From a checkpoint of a small image classifier.
Model: 7.87M parameters, 24-pixel images, arch vgg, norm batchnorm, widths [96, 192, 384].
Rows from block 7 of a small image classifier, named by matrix and row number. Each number is 128 + 32 x the weight over its row's rms, rounded and kept within 0 to 255. All counts start at 0. After the name is the row's rms in percent of the matrix's.
Before each channel's rows are labels from the 100 images, of 14848, where the channel reaches its highest value: "colour at peak" is the nearest of a few named colours to the mean colour under the peak; "responds to" is what is common among them. Only what is clearly more common there than usual is listed. The data: seven-segment displays showing three digits.
# conv: 3x3 conv (model.blocks.7.conv.weight, 192x192x3x3, each kernel summed), inputs 96-191

colour at peak: orange
responds to: the digit 6; third digit: 6; third digit: 8
conv.82 101 [145 160 127 113 123 118 154 106 117  94 124 108 204 120 123 166 137 190  95 119 225 146 121 111 121 140 119 125  96 101 102 112 124 138 147 127 137 146 165 140 107 105 143 113 105 157 113 117 183  92 142 123 129 128 127  84 131  93 135  83 140 114 104 138 139 128 127  94 135 207 102 122 161 117 210 109 151 183  81 172 143 109 100 118 122 121 121  95 128 165 135 101 172 138 126 118]

colour at peak: brown
responds to: the digit 6; third digit: 6
conv.159 118 [132 122 125 120 150 119  89 145 123 102 121 131 129 146 126 119  89 111  92 133 126 131 103 119 120 116 121 147 132 140 124 157 126 158 111 197 111 103 126 105 123 136 125  88 129 113 115 170 116 204 121 159 127 161 120 138 122 122 139 153 124 234 148 133 119 133 151 186 144 104 125 147 119 189 122 122 174 142 218 124 124 126 226 141 172 202 116 129 127 110  98 255 125 119 107 172]

colour at peak: black
responds to: the digit 7; third digit: 7; third digit: 1; amber glow
conv.134 109 [124  97 125 104 142  65 135 218 107 115 113 110 130  99 102 104 108 132  89 118 140 127 120 124 110 127 167 106 122 103 113 135  78 133 141 117 112 115 130 116 100  95 129  78 165  80 116 111 130 186 140 153 145 123  82 140  99 120 118 122 127 136  95 115 109 123 126 125 105 129 178 113 127  90 145 196 135 144 110 114 135 158 132 255 103 107  61 128 147 107 109 117 130 163 150 119]

colour at peak: black
responds to: the digit 2; third digit: 2; third digit: 5; third digit: 6
conv.36 100 [145 156 118 103  96 131 209 126 135 204 139 181 143 124 151 138 193 162 178 128 126 130 147 122 133 168 123 141 132 136 118 168 117 146  89  72 131 129 130 137 183 141 150 155 130 186 142 224 145 158 122 120  99 102 144 132 116 116 165 144 142 245 115 106 127 148  95 115  92 131 147 196 138 172 130 138 126 119 123 137 118  83 133 125 156 138 128  87 141  87 117 159 205  76 111 137]

colour at peak: black
responds to: third digit: 4; second digit: 8; third digit: 7
conv.135 092 [137 109  91 122 134 115 131 220 107 161  62 132 130 102 100 127 130 141  87 113 127 109 103 117  94 134 134 143 150 138 110 113  95 142 164 114  69  92  82 140 114 118 127 161 114 106 120 106 119 198  92 117 139 108  95 128 110  75 107 191 150 118  99 112 116 121 131 102 120 138 120 117 153 112 165 166 112 125 113 125 118 121 127 255 118  91 109  82 128  66 117 115 123 251 126 143]

colour at peak: black
responds to: the digit 7; third digit: 7; third digit: 1; amber glow
conv.41 094 [108 153 114 119 130 130 137 217 106 144 114 128 126  61  88  93 124 139 125 136 119 118 129 114 122 182 112 133 219 206 111 121  97  89 141 110 107  77 137 116 131 123 108 197 153 121 121 113  86 196  86 133 110 160 117 142 104 118 109 162 143 109 132 119 136 156 135 133 137 146 138  81 117 131 141 179 145 131 102 118 132 119 111 215 121 131  79 125 146  61 131 134 122 128 148 183]

colour at peak: orange
responds to: the digit 6; third digit: 6; amber glow; third digit: 8
conv.19 086 [ 61 161 118 122 168 119 181 154   3 135  60 183 154 140 142  84 127 173 109 143 146 142  60 114 106 187 137 188 136 134 117 127 138 131 116 135 114 108 100 200 154 150 110 142 123  79 147 127 173 148 125 137  85 128  85 107 156  86 148 130  97 130 166  68 104 206 131 129  70 148 125 131 131 153 146 120 157 149 126 117 130 134 100 176 135 139 115 124 120 163 131 134 199 137 124  80]

colour at peak: red
responds to: the digit 8; third digit: 8
conv.116 085 [199 101  80 146 117 173 139 117 118 134 105 166 191  82 112 174 106 224 126 130 147 111 129  98  98 137 109 111 187 136 107  93 135 121 134 115  89 152 124  94 114 109 109 195  75 138 123 137 144 109  88 138 102 124 108  89 108  89 131  79 139 104 129 107 103 106 154  51 124 147  93 129 100  99 239 114 133 173 132 103 174 106 101 102 140 151 125  79 150 117 125 151  85 157 117 142]

colour at peak: brown
responds to: the digit 9; third digit: 9; third digit: 5
conv.81 087 [ 92  83  67 124 117 125 128 115 116 114  99 192 125 152  81 112 122 137 116 114  91 101 100 104 128 129 101 101  82 145 121 111 115 149 142 125 118 193  99 149 125 129  87 119  97  84 111 123 125  94 123 111 128 143 125 107  72 154  94  89 117 132 123 117  78 111 158 130 127 122 179 127 119 100 114 121 157 123 126 161 107 111 131  85  82  86 209 189  87 148 100  98 117 146 120 139]

colour at peak: orange
responds to: the digit 6; third digit: 6; amber glow; third digit: 8
conv.51 112 [119 155 121 113  96 153 170 159 109  58 101 105 158 102 127 125 109 224  83 123 200 116  85  95 108 117 121 139 127 131 123 114 128 127 114 123 114 129 121 163  66  54 117 108  75 115 114 110 169  66 133  97 112 140 163  96 181  79 144 102 213 112 125 116 107 171 126 112 109 170 139  87 142  45 172 107 132 125  72 113 142 143 137 108 124  60 119  89 137  80 127  72 166 165 128 121]

colour at peak: black
responds to: the digit 3; third digit: 3
conv.137 116 [ 92 132 120 173  88 129 128 144  90  83  66 239 123 120 126 117 107 130 131 147 137 177 143  97 108 121 108 144 123 106 139  71 119 159  76 120 114 152 142 175 107 165 118 109  97 130  87 123 154 131 119 158 172 202  80  57 123 158 142 147  91 179 127 122  99  86 188 188 144 137 174 104 165 113 104  79 166 156 137 112 201 131 115 130  82 104 225 166 111 121 136 130 165 120 126 107]

colour at peak: red
responds to: the digit 6; third digit: 6; third digit: 5
conv.170 095 [146 122 102 108 199 146 135 182 104 211 128 132 138 118  93 113 184 132 130 137 146 127 102 136 101 176 114 128 176 182 163 158 118 117  78 147  88  83 135 131 229 111  99 142 123 134 112 143 116 198 114 118 144  70 129 156 111  93 156 115  92 126  93 119 140  68 109 138 119 132 112 147 119 166  87 142 122 113 204 118 139 113  85 149 103 109 116 140 150 111 139 196 144 117 118 151]

colour at peak: black
responds to: the digit 4; third digit: 4; second digit: 8; third digit: 7
conv.56 092 [ 71 147 124 118 121  37  84 214  83 137 135 155 124 133 125  75 141 133 135  92 118 144 130 157 130 148 149 118 136 119 137 116 112 156 141 136 105 153 130 143 132 115 103 101 118 107 122 134 125 147 123 182 156 152  76 120 179 122 123 207  51 143 138  84 158 120 127 126 118 120 134 128 142 133 137 223 144 181 140 112 142 132 131 145  96 131 178 144 118 114 188 113 194 171 162 120]

colour at peak: orange
responds to: the digit 6; third digit: 6; third digit: 8
conv.163 073 [153 157 123 135 136 141 174  75 122 125 110 181 147 127 137 151 122 147 148 183 233 151 126 128 102 133 137 128 100 118 112 130 138 125 150 127 110 155 119 177 114 126 115 130 140 121 132 149 222 111 126 111 129 122 181 131 162  65 158 138 128 135 108 133 106 170 131 107 127 146  47 135 132 128 188 102 161 190 135 118 195 123 123 126 125 132  93 150 194 105 142 125 183 109 110 124]

colour at peak: black
responds to: the digit 4; third digit: 4
conv.150 082 [146 123 177 181 151 123 163 110 182 102 199 152 117 132 226 109 141 113 136 127 133 132 119 158 101 114  77 145 141 151 237 133 107  82  33 187 113  48 171 141  92 136  97 137 168 121  72  77 163 123 153 133 134 118  78 119  54 107 165 177 175 152 139 123 132 123 142 173 136 134  87 120 125 117 113 122 132 210 117 137 126 125 171 151  82 136 102 129 128  78 136 108  84  92 141 103]

colour at peak: black
responds to: third digit: 4; third digit: 1; second digit: 8
conv.114 098 [123 136 122 126 129 122 163 186  86 123 111  97 131 140 114  92 149 125 126 113 131 124 156  98 104 138 143 127 111 255  79 145 116  98 115 158 120  59  95 119 133 178 119 147  73  98 116 119 107 139  67 128 126 120  88 149  98 110 114 168 104 112  93 107 109 105 112 128  90 111  80 125  96 125 140 185 117 129 100  72 126 114 121 162 116 127  32 121 149 146 130 133  67  88 136 190]

colour at peak: red
responds to: the digit 5; third digit: 5; third digit: 6
conv.189 098 [135 132 143 167 190 124 183 217 123 177 173 118 112 149 116 117 201 140 185 132 166 115 110  97 120 148 124 131 124 137 230 104 113 145  67  88 129 144 156 173 184 116  94 144 141 101  47 172 116 164 118 132 114 134 118  95 127 124 113 174 106 105 149  98 120 107  98  75 144 105 134 157 117 225 158 141 128 131 101 115 103 127 121 140  82 146 139 115 154  72 191 130 124 107 114 127]

colour at peak: brown
responds to: the digit 9; third digit: 9; third digit: 5
conv.103 076 [137 126  95  99  89 126  77 146 114 131 112  96  96  18  99 129 138 147 141 140 120 123 119 104 127 133 121 129 144  82 102 144 119  66 179 147 101  87  69 173 139  88 114  79 100 107 124 103  36 122  48 131 112  85 118 131 132 158 117 107 139 129 119 118 136  66  95 141  83  34  73 137  99 129 134 109  79 136 133  40  91 115 146 120 128 149 125 112  90 131  83  97  80 138 149 145]

colour at peak: red
responds to: the digit 9; third digit: 9; red glow; third digit: 5
conv.100 108 [117 119 104 141 128 116 124 100 103 153 142 178 114 121 139 120 135 105 118 112 117 120  77 121 162 125 152 131 101  90 254 118 114  63  53 110 108  86 131 133 160 113 120 123 104  94 114 134 123 128  98 128 143 132 116 115 143  96 125 121 105 138 118 111 133 122 115 129 154  90 167 133 129 142 131 127 125 135 118  83 122 160 131 110  97 114 117 117 135  89 132 123 136  98 134 105]

colour at peak: orange
responds to: the digit 6; third digit: 6; third digit: 8
conv.111 077 [171 126 119 107 120 150 194 145 122  88 127 133 149  87 169 140 156 188 111 150 182 148 149 141  80 101  84 147 106 127  86 144  95 139 121 136 124 112  57 159 142 113 111 135 121 130 119 130 153 155  96 100  56 113 149 125 107 124 136 122 145 131 147 186 111 181 110 158  96 110  69 138 132  45 185 142 122 187 146  59 164  62 101 120 103 124 105  67 141 126 119 119 111 124 100 118]